{
  "arch": "mobilenet_v2",
  "model": "self-supervised audio encoder (BEST-RQ)",
  "dataset": "short made-up English sentences, spoken by a formant synthesiser in many voices",
  "train_examples": 26041,
  "n_mels": 80,
  "hop_length": 160,
  "input": "log_mel",
  "win_length": 400,
  "codebook_size": 256,
  "mask_prob": 0.05,
  "norm": "batchnorm",
  "activation": "relu",
  "depths": [3, 3, 3],
  "kernel_size": 5,
  "stem": "single",
  "expansion": 4,
  "widths": [192, 240, 296],
  "init": "torch_default",
  "residual_init": "none",
  "optimizer": "adamw",
  "lr": 0.0019,
  "beta1": 0.9,
  "beta2": 0.999,
  "eps": 1e-08,
  "grad_clip": 3.0,
  "steps": 7900,
  "batch_size": 128,
  "epochs": 38.8,
  "lr_schedule": "step",
  "warmup_steps": 230,
  "weight_decay": 0.5
}
Rows from block 6, named by matrix and row number. Rows with one number belong to one channel. Each number is 128 + 24 x the weight over its row's rms, rounded and kept within 0 to 255. All counts start at 0. After the name is the row's rms in percent of the matrix's.
# convs0: expand pointwise conv (model.blocks.6.convs.0.weight, 960x240x1), inputs 0-79
# convs1: depthwise width-5 conv (model.blocks.6.convs.1.weight, 960x1x5), a 5 kernel
# convs2: project pointwise conv (model.blocks.6.convs.2.weight, 296x960x1, transposed), outputs 0-73
convs0.495 095 [131  98 100 138 154 105  86 125  92 110  99 112 146 160 117 181 146 158 109 102 197 132 158 131 134 166  91  86 105 143 146 100 178 161 123 118 123 123 122 144  85  96 125 143 139 120  99 141 119 128 152 147 131 167 126  83  88 138 116 100 119 125 136 162 129 168 109 154 139 173 136 126 112 164 131 104 144 156 105 166]
convs1.495 101 [121 105 149 167 146]
convs2.495 091 [164 187 149  97 142 132 126 123 121 141  55 135 114 142  93 122 123 106 133 156 102 159 128 136 121 112  92 156 149 159 103 129 110 122 131 116 146 167 126 197 158 129 109 131 177 130  70 153 138 125 132 126  91 127 122 122 137 166 147  99 118 113  96 154 142 119 126 104 136 123 121 150  86 137]
convs0.496 095 [ 76 102 110  83 124 132 119 124 133 141 153 109 131 155 141 152 158 138  94 119 116 101 133 127 104 109 128 143 112 170 139  97 130 171 128 117 116 163 113 120 100 159 179 135  88 112 111 157 122 130 157 128 143 130 120 125  43  84 131 170 134 150 127 132 149 107 108 146 165 150  70 173 121 149 141  84  74 116 159 131]
convs1.496 088 [163 135 101 117 101]
convs2.496 094 [123 133 117 121  84 100 123 106 127 135 106 124 173 147 106 143 170 171 115 109 124 154 137 141 109 102 145 136 135 114 135  90 115 132 144 163  86 110 115 146 148 182 117  93 126 136 139 133 151 132 159 117 116 136 126 126 114 146 111 155 150 136 110 139 105 135 122 136 129 118 111 132 171 125]
convs0.497 088 [117 130  83 144 143 119 159  96  91  96 137  91 154 119 128 122 100 117 129 128 154 122 137 118 160 100  99 168 106 142  90 118 152 153 134 149 121  88 117  95 128  54 143 123 156  83 126  83  94 114 116 106 183 155 134 106 153  71  91 136 140 151 158  93 177 146  84 121 136 106 112 170 133 163 176 136 138 152 128 129]
convs1.497 068 [103 100 106 110 102]
convs2.497 047 [142 160 138 102 166 135 123  86 130 146 104 142 155 120 127 166 102 129 133 112 121 145 137 123 144 138 149 143 114 167 135 116 133 111 180  93 106 149  95 159 140 121 181  87 144 133 157 150 110 128 104 119 101 119 124 135 133 135 138 120 110 173 106 158 156 152 137 122 150 136 170  98 144  72]
convs0.498 102 [ 77  81 126 106  99 116 111 100 105 112 130 132 142  91  97 124  99 101 131 121 120 139 125 118 172  89  90 160 160  98 170 123 123 150 117 147 130  79 106 139 143 118 122 136 132 106 110  80 131 133 110 149 130 130 155 120 137 135 124 150 142 123 128 128 150 167  90 129 152 162 151 133 206 125 134 152 126 170 143  93]
convs1.498 095 [155 103  97 151 124]
convs2.498 097 [ 83 121 117 142  94 132 174 154 136 107 122 125 105 166  90 129 138 117 114 167 110 130 134 124 125 113 112 152 110 144 134 133 177 141  86 103 129 164 132 132 139 128 102 100 136 101 137 119 179 128 124 126 131 144  90 141 112 142 135 148 153 142 135 120  83 106 131  91 128 116  83 124 143 139]
convs0.499 100 [157 125 145 111 129 112  96 136 116 141 141 159 123 169 127 131 102 126  90 115 117 156 153 110 126 106 138 107 101 101 107 161 138 127 163 131 164 127 153 136 172 138 136 126 160 104 130 114 133 152 137 114 152 119 100 109 118 148 140  81 145 141 136 127 125 151 127 152  96 141 144  88 100 102 124 110 129 130 137 120]
convs1.499 089 [102 101 140 151 157]
convs2.499 113 [161  91 120 169 124 173 145 136 155 139 128 143 136  79 113 111 136 127 150 127 157 137 120 137 117 135 136 134 139 105 133  85 102 117 114 131 149 135 126 107 108 137 131 181 177 129 161 109 126  99 147 138 131 172 141 115 168 134  89  90 128 113 128 110 113 140 135 150 156 135  93 151 170 169]
convs0.500 099 [ 99 125 136 100 151 101 114  91 133 130 147 132 103 110 145 111 103  97 135 112 137 122 132 116 146 113 146 154  54 108 152 142 140 123 177 180 121 117  98 107 105 109  63  89 101 101 147 115 123 120 145 135  64 157 141  91 122 133 153  73 142 127 161 167 120 120 131 140 180 144 130 134 147 152 126 123 113 144 164 119]
convs1.500 094 [113 130 154 167 106]
convs2.500 091 [155 128 144 104 158 137 143 101 129 129 141 129 135 163 158  97 155 125  95 134 128  77  63 113 128 107 132 104 153 123 164 101 119 115 127  99 135 104 152 147 127 114 117 152 116 106 105 123  83 102 137 131 117 133 155 151 154 102 135 134 130 131  87 127 122 110 108  97 123 102 102  96 125 127]
convs0.501 111 [157  67 107 159 121 109 166  89 132 180 108 107  98 158 102 121 127  98 130 151 139 143 118  92 125 145 154  95 132 172  76 113 139 129 159 169 189 142 143  99 138 156 107 123 167 136 101 165 139 125 123 116 167  82 122 117 120 154 119 113 105 143 102 162 137 123 141 125  89 111 153 122 150 151 129 154 171  97 123 133]
convs1.501 107 [ 98 122 155 120  94]
convs2.501 119 [115 127 159 123 144 103 150 129 157 123 118 136 131 120 144 101 110 113  89 112 129 113 130 150 146 135 108 142 120  99 105 138 117 109 122  92 142 141 174 121 134  99 143 133  99 105 120 147 124 106 109 176 129 135 166 173 126 129 101 148 127 173 105 142 128 135 110 109  91 117 154  80 105 152]
convs0.502 093 [154 105 127 156  90 108 110 101  93 136 119 108  83 144 109 107 134  97 100 150 105 137 144 111 150 129  85 125 125 100 109 106 153 133  88 120 143 140 164 139 112 120  84 127 139 147 182 142 115 137  91 106 117 119 127 128 135 102 120 103 132 142 162 149 158 137 120 154 130 123 148 149  88 138 126 134 146 107 162 109]
convs1.502 080 [161 150 122 145 159]
convs2.502 071 [105 128 124 132  88 109 142 137 124 155 136  86 100 105 176 132 126 112 172 143  82 119 120 132 123 136 114  96 108 142 126  87 144  95 145 108 132 177  89 143 154 116 107  71 105 146 168 131 119 145 125  97  88 104  85 121 130 176 142 111  68 155 111 101 128 147 138 102 155 141 132 133 164 153]
convs0.503 098 [111 140 123 140 100 122 159 138 112 128 173 112 156 127 120 118 183 160 125 146 111 109 126  98 150 122 139 109 117 121  77  96 113 156  87 154  98 145 122 131 133 148 138 156 115 104 107  91 169 132 107 108 141 112 146 128 157 120  88 210 114 140 154 145 101 167 144 174 163 121  90 118 105 121 178 120 126  97 135 114]
convs1.503 089 [132 117 125 108 176]
convs2.503 089 [132 119 123 100 123 100 160 133 126 128 131  95 140 104  82 128 102 116 148  87 102 125 101 142 149 106 103 140 143 110  91 157 148 179 136 129 108 146 143 132  97 126 130 129 104 105 171 134 109 118 143 162 144 118 150 125 161  96 165 105 120 155 108 180 125 185 100 129 147 121 122  96 142 166]
convs0.504 088 [110 151 161 121 134 120 146 125 115 100 135  93 123 126 134 113 132 165 108 117 118 141 104 129 145 124 138 151 147 130 125 117 215 157 140 165 108 161 102 132  97 134 133 106 166 110 155 148  96 150 162 134 120 144 100  83  92 159 137 136 115  68  91  89 141 118 132 153 162 126  97 142 142 123 184 135 158 152 119  88]
convs1.504 088 [155  98 143 100 143]
convs2.504 080 [110 171 143  85 156  98 121 114 147 130  94  90 110 150 163 107 117 129 138 127  96 140 119 144 159 103 113 109 107 140 128  77 159 105 143 104 145 151 125 193 168 102 121 112 118 135 132 160 116 118 132 156 133  90  96 150 146 160 126 134  87 145  73 140 115 125 109 102 125  99 113 119 119 122]
convs0.505 092 [164 121 157 152 132 132 110 138 133 153 132 105 111 146 130 117 133 140 147 136 143 143 106 129 131 139 123  95 126 138 164 167 126  97 147 121 133 174 103 100 111 128 130  96 150 150 156 114 105 141 140 119 129 153 101 120 129  90 168  98 131 187 154 130 119  68 133 113  86 117  99  87 133 132 128 149 115  63 148 108]
convs1.505 095 [169 131 102 125 105]
convs2.505 084 [117 142 103 130 103 108 115  74 137  77 121 101 128 148 190 170 132 104 145 182 138 147 147 117 147 139 109 126 114 162 124  98 181 124 134 100 147 151 168 131 126  91  96 120 140 130 125  87 125 172  89 118 124 125 123 162 114 103  99 144 118 110 153 142 164 151 173 145 105 131  91 129 140 135]
convs0.506 116 [115 102 145  82 104 133 150 179 190 156 133 163 135  69  84 115  83 102  94 114 158 141 108 134 148 132 117 129 140 106 143 142 104 159 119 118  99 131 126 148 143 118 105 109 162 142 150 146 146 168 135 108 148 115  90 125 107 157 136 108 121 156 129 152 111 112 101 121 109 145 156 114 173 142 129 173  99 149 141 100]
convs1.506 122 [133 127 112 179 128]
convs2.506 119 [ 62  90 100 167  85 160 154 138 147 120 125 141 145 116 122 117 169 146 113 131 150 126 137 129 124  96 155 159 103 112 161 107 165 147  75 113 153 144 112 111 123 144 119 104 151  73 123 111 175  95 156 111 127 179  98 123 131 155 147 150 145 165 143 114 106 155 138 117 138 150  90 100 159 173]
convs0.507 120 [137 101 125  89 116 137 137 134 113 121 111 132 112 131 143 116 143  73 124 110 154 161 157 167 165 106  79 117 134 112 137 120 167 115 156 139 110 143 153 132 129 149 149 139 145 134 122  98  90 164 139 119 155 135 143 184 135  85 108 101 166 142 112  99 186 102 149 147 119 142 129 124 131 182 131 135 112 131  99 141]
convs1.507 109 [173 143 110 113 121]
convs2.507 135 [147 119  94 118 109 114 140 153 118 126 127 137 139 102 109 139 154 157 125 147 134 111 117 102 149 106 122 173 135  69 134 150 155 156 148 150 152 165 150 123  85 147 144 162 137 133  57  96 143 113 163 152 111 140 151 119 141 100 149 139 179 133 137 132  73 123 147 154 150 144 115 128 143 175]
convs0.508 089 [102 119 132 120  69 123  53 143 147 113  98 112 169 135 133 138 114 133 131 110 160 121 141 144 155 185  57  89 102 101 118  83 147 130  72 111 113 134 112 117 130 122 116 143 140 135 125 160 106 119 140 116 131 125 112 147 123  70  64  96 135 102  82 175  90 148 122 159 126 179 163 119 204 124 120 112 155  99 115 154]
convs1.508 135 [127 132 118 137 180]
convs2.508 095 [182 149 131 114 118 120 164 130 112 151 130 140 130  91 130 145  74 134 154 140 127 147 130 145 117 190 122 135 122 175 110 154  77  84 152 102 155 159 108 136 121  86 160  63 125 142 110 144 102 128 106 130 118 125 117 165 146 133 136 116 158 144 114 130 163 122 138 141 158 143 182 125 117 125]
convs0.509 124 [119 109 148 112 117 133 111 161 126 149  81 118 147 136 136 144 171 135 119 129 121 136 115 130  98 159  86 148 167 136 109  86 146 149 142 150 151  79 135 128 142 123 129 128 112 112 125 122 180 152 136 104 166 123 152 106  98  93  77  98 101 126 137 185 114 172 149 127 117 164 134 141 166 113  84 102 142 145 136  90]
convs1.509 118 [116 128 132 179 137]
convs2.509 108 [168 112  96 149  98  99 110 194 142 149 136 134 111  83 129 157 127  73 130  83 106 149 103 121  94 158 102 168 176 167 146 112 104 126 148  65 119 175  82 122 133 104 143 117 146 144 102 148 157 116 121 143 120 140 142 122 138 114  90 146  97 127 135 151 131 130 119 129 146 113 128 123  91 126]
convs0.510 076 [ 79 132 151  97  98 109 137 106 160 138 117 118 131 142 171 100 132 120 128 122 100 109 115 125 118 116 115 152 100 119 131  94 155 133  66 130  87 133 127 132 114 145 128 131 142 129 129 156 125 117 155 164 100  98 176 145 136 108 175 120 142  84  98 134 133 144 193 185 177 143 140 154 188 145 153 157 159 103 140 112]
convs1.510 084 [171 129  98 117 125]
convs2.510 083 [132 146 149 114 117 134  97 107 128 135 102 136 144 134 100 141  98 120 130 157 127 141 175 144 156 115 147 122  80 145 118 109 182 131 136 133 146 142 106 136 130 109 162  89 163 110 148 139 169 130  67 120 143 127 121 123 110 146 134 136  96 103 139 146 133 114 146 119 123 162 175 156 150  96]
convs0.511 097 [102 139  99 107 154 137 150 123 157  88 119  85 111 120 186 120 116 128  71 111 151 172 125 140 106 119 143 123 129 122 172  90 150 150 147 135 122 130 123 128 126 124 101 134 143 135 145 141  96 135 130 118 113 134 102 132 140 119 134 109 121 108 122 113 128  99 105 140 119 107 111 143 120  84 109 104 103 141 128 160]
convs1.511 081 [136 119 164 162 110]
convs2.511 090 [ 96 190 126  99 124 156 166 117 115 133  87 167 146 125 156 114 149 171 100 117 129 173 120 104  83 108 150 125 129 133 200 119 145 133 107 131 143 130  94 190 138 117 120 153 139 142 126 127 143 145 168 101 144 138 103  95 141 129 162 148 136 135 131 123 138  98 134 161 160 108 123 139 147  84]
convs0.512 090 [113 124 115 133 135 147 148  96 118 145 165 122 128 113 121 120  94 104 127 110 154 131 158 125 120 105 158 154  76 144  80 111 107 149 124 191 103  98 120 133 127 145  90 131 101 106 105 120 131  83  95  97 121 108 140 108 161 122 103 118 164 159 172 126 152 112 116 130 141 100 129 162 129 128 146 159 129 153 159 175]
convs1.512 090 [141  99 153 147  98]
convs2.512 086 [120 165 129  92 152 136 146 167 137 122 105 127 119 133  89 123 132 105 109 113  97 118 132 121 155 125 126 121 141 135 138 105 122  70 119 115 133 107 111 183 156 169 121 128 123  98 121 142 121 105 121 123 154 105 123 141 117 142 117 152 121 138 102  93 122 125 129  82 126 160 105 115 102 115]
convs0.513 097 [151 111 120  72 102 115 126 153 169 144  99 151 152 149 129 118 144 108  78 154 102 136  96 157 137  87 121 124 142 118 130  67 128 125  81 121 141 107 149 162 162 150 119 127 120 120 103 131 152 132 128 132 127 102 108 148 107 124  90 126 140 129 130 157 109 129 142 145 117 135 131 129 159  89 105 116 141 115 127 125]
convs1.513 083 [160 131 106 101 104]
convs2.513 094 [129  89 105 172  94 119 124 135 150 111 173 127 119 116 131 139 155 150 113 119 151  99 128 113 113 174 122 122 142 110 142 156 115 105 110 153  72  93 145  87 116 127 130 128 102 139 151 102 122 135 130  90 148 126 128 159  87 133 101 156 131 110 169  62 124 120 142 112 112 123 112 145 103 136]
convs0.514 102 [164 116  98 152  99 104  77 133 170 127 105 146 158 155 145 139 144  83 139 142 141  99 137 126 174 113 109 127 136  91 145 112 109 124  93 131 155 150 169 130 156 121  97 167 117 116 160 123 165 129 109 149 118 142 157 116 138 102  73 117 129 151 155 144  69 130 106 141 134 134 140 149  90 124 129 122 125 158 134 150]
convs1.514 109 [141 130 125 105  82]
convs2.514 082 [115  83 105 167 121 110 114 154 175  88 156 140 137 113 111 139 121 146 110 147 162  97 136 150 144 136 108 132 129  99 114 129 139 116 116 101 149 103 158  83 102 118 134 160 158 128 107 106 102 110  82 137 137 141 138 190 112 116  92 147 128  79 162  76 110 128 130 122  87 131 110 128 123 144]
convs0.515 107 [129 140 135  87 136 152 118 126 169 130 131 117 160 135 152 115 161 114 133 125 152 156 108 141 113 121 139 112 118 126 120 142  81 121 119 150 164 135 126  91 187 120 171 119 174  87 119 116 122 169 129 125 197 149 111 125 122 168 124 143 122 133 110 105  97  99 151 136  74 113 127 124 142 124 100  93 137 125 116 147]
convs1.515 110 [ 96 125 136 106  92]
convs2.515 120 [121 123 142 132 139 116 148 122 140 136 144 107  90 106 167 113  82 134 170 134 162 103 136 169 147 160 129 110  96 111  96 130 118  74 125 133 142 143 110 133 166 130 157  88 154 132 148 173 100 107 120 138 109  92  81 153 131 182 141 126 131 143 100  83 131 140 121  95 128 184 124 116 158 145]
convs0.516 094 [138 159 135 171 159 130 150 114 108 103 148 127 100 148 108 142 114 143 138 140 114 130 154  99 103 132 141 138 147 100 104 172 120 133 161  77 122 142 138 113 123  69 149 126 114 139 145 103 106 113  75  94  98 148 136 146 155 120  83 138 149 142 154  86 136 139 110 126 123 124 110 141 102 131 108  81  97  88 153 139]
convs1.516 094 [178 147 126 133 129]
convs2.516 102 [171 145 113 117 118  83 138 117 100 124 122 132 158 132 140 128 122 104 111 141 122 111 116 117 166 145 121 138  86 173 125 127 151 121 131 101  98 174 147 155 133 116  90  90 121 148 154 115 148 163  85 124 108 132 140 135 131 126 112 132 124 123 118 148  96 130 146 128 107 130 146 131 108 129]
convs0.517 099 [150 168 162 124 145 105 113 142 116  95 131 107  96  82  98 169 121 116 143 148 153 175 132 125 143 123 175 121 144 138 143 125  81  89 133 121 113 129 109 132 126 172  83 112 126 113  91 103 119 146 124 142  95  76 115 119 135 131 146 160 108 135 132 124 116 129 117 118 158 149 118 130 132 122 155 154 102 144 127 116]
convs1.517 093 [ 90 159 146 120 118]
convs2.517 106 [158 114 119 110 171  90 115 154  90 142 148 137 103  97 114 106  85 142 116 143 132 121 115 117 118 160 128 151 146 136 154 142 123  98 136 123 119 129 146 122 111  71 123 109 125 145  94 101  83 150  88 147 136 111 147 151 132 116 129  81  67 106 124 119 145 109 118 129 145 106 140 121 137  98]
convs0.518 108 [156 120 107 175 128 125 128  98 135 119 107 132  92 165 158 131 119 128 125 127  97 134 151  71 117 133 123 132 160 101 102 125 128 149 128 111 133 124 168 112 136 118  93 140 156 148 140 118 142 165 131 104 114 120 120 167 161 116  84 110 123 115 127  89 138 125 129 136 130 135 140 101 115 120 144 143 134 126 150 140]
convs1.518 108 [162 136 102 141 156]
convs2.518 119 [146 135 124 127 137 129 141 154 137 132 150 101 102  98 123 137 131 135 152 109 150 112  99  88 135 133 136 120  84 156 159 118 162 132 153 142 122 107  88 135 138 134 129 118 122 137 142 128 122 147 138 138 150 115  88 119 151 125 153 141 111 126 131 109 117 111 130 126 162 135 140 143 105 127]
convs0.519 094 [148 124 118 140 129 149 106 121  98 128 122  83 130 166 141 142 109 129 144 119 123 129 165  59  87 160 140 128 145 158 154 120 101 149 122 136 100 119 123  83 121 143 115 118  91  99 135 140 130  98  87 130 116 134 124 140 133 120 113 157 152 117 127 139 124 106 147 148 122 108 129 106 174  94 104 147 154 113 112 158]
convs1.519 108 [116  96 134 104  95]
convs2.519 093 [129 149 138 103 140 147 128 146  45 131  85 128 126 150 123 126 130 115 155 140 118 118 159 128 103 138 160 135 126 115 126 107  98 115 134 207 105 140 141 165 133 111 110 105 126 126 156 122 129 148 146 128 115 106 107  89 109 146 115  76 111 153 115 147 138 128 150 140 119 133 110 107 152  95]
convs0.520 122 [113  67  84 133 101 132 104  97 196 136 104 121 120  83 131 134 106  96 148 118 130 136 109 150 136 170 129 117 114 123 132 107 132 143 120 131 112 172 116 106 123 162 100 135 137 104 109 130  97 121 185 112 132 120 164 138 111  62 119  98 139 133 116 181 106 104 114  90 109  90 119 116 164 140 133 147  82 166 152 117]
convs1.520 111 [128 110 176 113 125]
convs2.520 120 [153 136 133 131  90 141  79 131 130 139 117 120 115 158 139 125 126  95 120 160 163  93 109 114 148 125 157 146 119  96 153 125 118 141  79 146 131 136 104 152 158 144 163 178 168 120 151 122 134 110 138 160 156 153 133 121 142 124 132 106 158 145 122 118 104 132 112 151 148 149  88 137  82 134]
convs0.521 109 [167  97 141 161  91 101 129 109 101 110 108 146  89 132 108  94 113 109 156 164 103 157 145 158 129  94 133 121 128 139  89 114 173  85 156 114 154  92 149 146 105 118 115  92 117 145 142 101 168 141 132 164 109 154 137 153 153 119 114 113 111 106  99 179 136 166 133 165 105 135 130 130 109 148  97 125 108  88  90 117]
convs1.521 096 [153 140 142 105  90]
convs2.521 125 [ 91 130 126 131 112 150 193 119 133 125 119 117  95 171 133 155 146  91 167 148 142 140 130 134 124  96 104 115 144 116 137 148 177 151 119 107 117 117 130 131 153 135 124 121  93  75 149 123 141 139 123 102 187 107 105 109 102 118 159 179 135 103 134 129 147 142 137  94 147  70 154 165 130 143]
convs0.522 092 [120 178 134 120 150 100  98 133 137 122 137 126 120  72 110 129  79  92 139 135 131 125 120  88 134 166 159 114 113 143 144 141  83  99 168 155 118 173  97  92 133 142  85 154 132 136 106 104 142 119 154 115 111  91 136 123 131 168 146 113 120 132 101 117 102 141 131 117 155 167 158 154 130 165 135 158 156 149 135 104]
convs1.522 090 [119 103 160 148 100]
convs2.522 095 [118 112 113 125 186 101 131 148 121 110 164 139  90 121 152 121  90 152 132 147 141 131  97 134 117 128 106 152 139 102 148 156 101 110 134  96 139 120 153 108 110  98 110 158 109 160 103 123  76 130 104 132 132 105 112 160 145 120 130  99 133 124 125 117 146 138 110 141 116 103 170 126 142 111]
convs0.523 110 [111 139 144 123 130 121 120 132 165 138 167 144 112  90 150 140 128 126  98 116 126 132 108 127 139 142  87 152 136 123 128 120 142 137 138  95 103 150 160 135 126 129  86 140 110 125 149 140 146 128 133 129  90 137 136 104 152 107 121 119 156 127 142 132 135 132 122 139 127 139 118 116  95 163 167  98  56 125 156  86]
convs1.523 099 [101 144 163 146 109]
convs2.523 107 [129 146 150 130 131 107  57  87 120 143 115 106  91 138 184  95 142 127 103 124 147  84 121 119 159 146 157 108 119 137 213 108 110 103  86 118 121 133 107 163 150 103 110 142 128 132 119 123 115 143 121 131 104 138  95 124 132 138 125  89  93 139 121 105 159 136 143 106 147 177 133 134 127 113]
convs0.524 039 [146  94 109 129 154 145 135 127 138 175 113 117 122 116 124 102 135 133 175 122 129 122 124 133 143 106 129 121 105 149 124 130 127 112 102 128 159 148 121  88 156 143 127  99 195 140 121 130  98 137 126 110 176 148 103 109 156 118 146  76  99 190 128 152 136 112 118 147 114 134 144  93  91 169 136 150 119 123 121  96]
convs1.524 039 [122 109 112 135  81]
convs2.524 023 [159 119 141 158 157 134 123 105 161 135 133 149 108 140 179 115 157 118 115 123 163 153 105 153 137 120 112 116 124 141 126 130 112 133 121 161 177 169 118 130 162 146 137 107 175 132  85 150 163 113 146 128 130 156 131 149 149 161 148 148 166 134 116 116  87  92 110 104 139 132 146 167 100 163]
convs0.525 096 [119 127 126 142 139 154 115 110 115 104 168 140 123 130 122 117 123 195  97 123 105 112 125 207 113 116  90 159 136 127 105 129 119 120  91 108 106 110 144 230  97 110 170 138 136 139  98 121 134 151 180 134 134 177  94 179 112 118 148 139 106 129 118 130 134 100 111 131 120 113 102  92 119  95 154 110 138 116 149 130]
convs1.525 095 [122 150 168 140 104]
convs2.525 105 [117 147 143 123 128 146  94 153 142 131  55 141 117  95 151 102  89 112 136 138 156 138 163 162 136 146 112 144 142 148  95 106 104  91  96 140 162 112 143 150 141 159 111 151 143 138 129 140 131 101 127 154 145 136 134 152 109 155 113 124 123 135 112 117 138 117 129  99 114 121 140 139 133 148]
convs0.526 102 [100 138 140 118 160 157 125 135 143 118 117 141 111 139 107 148 137 125 132 112 162 130 111 126 178 115 137 107  81 134 118 134 128 153 137 120 135 119 100 105 106  90 138 143 123 141 150 134 105 166 138  98 137 141 116 126 134 137 134 113  90 120 111 143 103 133 127 116 127 130 128 182  51 182 121  84 114 118 148 103]
convs1.526 085 [161 149 105 102 117]
convs2.526 121 [167 146 122 115  99 113 166  95 108 129 106 135 146 114 124 124 122 114 107 141 111  82 140 147 172 115 141 110 101 130 120 129 161 144 131  86 131 126 135 151 113 120 115 102 138 119  90 130 156 143  84 119 118 141 114 137 124 143 131 124 130 112 111 150  96 117 155 130 100 165 145 135 101 131]
convs0.527 092 [115 126 103 156 159 163 127 126 145  87  89 122 139 150 122 120 182 147 133  89 132 119 124 110 141 104  58 102 160 186 116 114 114 179  82  79 130  91 117 134  89 104 115 111  67 124 127 118 129  92 153 131 115 153 143 128 122  98 116 140 125  95 140 124 118 175 133 153 131 123 120 148 109 162 106 113 104  94 115 146]
convs1.527 105 [ 76 121 131 136 139]
convs2.527 088 [ 89 116 124 152 123 141 157 137 139 141 141 141 134 119 213 124 125 121 144 163  96 123 138 110 173 152 130 113 148 145 128 128 116 109 150 106 136 173 123 111 123 130 146 103 150 196 142 129 133 124  98  82 122 156 144 156 143 132 102 118 144 154 142 129  83 117 137 154 145 141 132 124 100 133]
convs0.528 114 [116 110 121 123 123 195 111 149 135 131 136 130 114 113 121 131 116 130 133  93 152 114 135 139 100 124 154 119 124 125 139 113 140 173 121 157 105 118  83 108 121 155  99 132 130 115 159 127 153 111  85  96 121 106 142 126 132 147  92 162 111  86 154 129  76 134 105 149 100 144 129 132 110 105 162 134 110 127 129 145]
convs1.528 099 [115 123 113 176 117]
convs2.528 128 [117 159 108 116 142 122 141 144 115 108  59 150 129 118 104 152 158 155 118 110 104 168 170 117 118 127 120 176 125 114 153 131 131 109 142 107 112 152 121 165 139 175 103 133 108 113 149 112 152 164 140 127 117 116 105 123  83 153 106 183 145 140 134 121 121 117 156 126 131 125 153 127 123 118]
convs0.529 090 [ 73 148 118 121 130  99 145 108 109  84 140 126 160 114 144 103  95  97 160 119 132 120 129 120 184 102 105 113 139 151 106 108 155 146 130 186 102  94 108 112 140 137 141 166 112 112 130 120 111  95 131 119 152 129 141 187 130 142 115 139 122 125 129 131 148 129 112 112 135 103 154 170 133 155  96 132 159 113 113  87]
convs1.529 111 [136 170 109 144 149]
convs2.529 098 [154 118 132 109 165 133 123 151 115 147 119 139 144  55  95  69 123 164 104 134 183 107  84 147 142 125 128 114 172  88 147 111 102 136 113 106 133 112 149 129  99 105 106 210 128 128 160 110  96  92 123 166  74 137 174 107 139  76 149 102 100  97 112 127 112 141  87 134 119 150 138 118 162 144]
convs0.530 120 [130 123 132 114  76 107 100 103 144 106  92 125 129  82 127  99 116 104 117 143 117 163 115 150 144 134  79 117 124  94  77  55 146  99  85  87 156  71 125 123 151 110 103 125 123  90 122 137 116 138 160  93 126 113 117 167  98  98 107 117  96  63 113 148 139 179 139 102 127 185 145 136 157 124 124 105 124 129 118 119]
convs1.530 105 [141 145 131 160 165]
convs2.530 118 [171 129  96 119  84 174 174 155 108 150 129 147 151  72 130 142 111 154 157  99  67 158 133 116 111 150 104 133 144 135 110 132  93 133 144 102 166 139 113 127 100 137 141 126 138 137  96 121 138 122 158 127 127 145 139 104 137 127 129 124 143 146 135 145 134 121 139 151 172 177  87 106 121 153]
convs0.531 091 [153 150 173 114 134 121 134 129 105 143 129 118 120 132 110 117 138 128 149 106 153 150 133 123 141 132 150  88 129 126 150 144  84 130 159 121  68 163 101 126 117 173 123 102 124 136 121 118 126 149 163 133 113 141 120 129 113 185 139 165 153 128 157 141 112 104 181 136 138 104 123 111  74 144 110 138 158 118  74 108]
convs1.531 080 [166 151 119 117 102]
convs2.531 087 [146 138 118 103 120 128 132 124 109 137 119 127 151 150 139 139 135 126 106 137 110  48 145 123 145  84 143 139 163 126 117 146 117 141 154  97 150 165 111 123 109 180 136 106 167 152 139 123 148 124 120  97  83 139 132  73 150 134 154  87 140 144 135 151  89 178 157 163 130 157 138 109 112 126]
convs0.532 105 [119 128 125 126 145 134 186 177 158 132 166 137 119 110 130 170 160 111  80 108 161 186  91 109 130 103 161 143 118 144 118 158 119 180 161 151 135 152 107 106 105 159 134  84 138  92  94 106 160 133 124 108 146 101 117 104 121 105 111 150 123 146 109 156 158 127 118 149 133  92 101 114  96 144 150 120  79 134 179 133]
convs1.532 090 [102 107 138 142 166]
convs2.532 115 [105 136 136 132 147  91 103  83 163 107 104 115 109 145  95 136 179  80 116 146 164 110 131 144 117  91 131 107 143  84 128 134 192 139 114 147 131 116 146 130 141  81  97 142 146 137  74 130 152 126 116 128 150 129 126 134 123 126 124 135 123  77 123 125 150 142 105 122  89  86 140 164 108 120]
convs0.533 087 [125  98 123  97 134 156 130 171 116 118 122 168 158  99  90 145 130 111 116 166 116  84 116 143 126 144  90 145  80 111 109 139 131 150 110 166 163  99 157 149 135 164 110 111 141  86 122 115 102 118 116 150 125 134 117 138 142 118 109  99 102 136 128 135 130 119 167 111 105 166 148  88 133 165 161 145 109 100  78 128]
convs1.533 069 [159 160 126 119 100]
convs2.533 084 [136 142 144 114 136 122 157 123 122 157  94 152 118  93 167 102 127 132 136 122  95 152 164 167 132 113 108 131 139  96 107 139 130 115 125 133 142 157 140 135 118  94 104 137 107 148 105 138 156 123 123  93 120 132 118 122 118 171 121 120 125 121 115 128 143 115 129 131 125 120 176 143 119 138]
convs0.534 094 [146  81 111 130 147 123  97 166 140 173  90 142 113 106  84 134 156 125 137  99 129 110 168 146 127 155  65  67 149 158 130 100 149 140 102 166 126 154 110 129 111 156 101 142 117 117  75 110 138  77 158 119 151 115 181 121  91 102 116 106 139 177 134 178 158 125  76 149 118 148 147 103 153 138 123 144  77 137 133 124]
convs1.534 101 [108 159 161 117 146]
convs2.534 088 [142 122 115 142 156 146 125 171 111 136 109 139 113 153  51 152 101  49 138 155 138 149 133 152 123 148 126 168 154 122 111 133  81 127 106 152 139 112 135 130 139  98 141 125 143  75 106 112 110 133 100 158 158 116 136 132 108 144 127 115 127 133 141 110 126 149 148 115 129 163 141 136 141 141]
convs0.535 113 [169 143 123  99 147 128 118 136 108 131 104  84 128 179  96 146 117 134 111 128 157 137 101 100 104 160 161 111  95 156 145 114 102 118 151 127 109 139  87  89  93 120 140 121 105 117 128 114  85 142 142 104 139 158  75 130 107 147 167 134 131 154 130 133  78 116 146 135 109 105 115 151  99 106 131 117 151 145 101 140]
convs1.535 093 [106 115 106 105  94]
convs2.535 112 [111 116 150 141 159 195 115 152 124 153 137 159 145 107 113 100 160 136 105 113 106 148 137 111  95 145 130  79 144 163 173  73 117  79 128 129 136 106 104 114 112 113 108 136 102 132 108 123 131  97 163  75 114 141 149 118 115 124 117 154 108 102 146  90 176  74 135  89 159 120 147 141 122  91]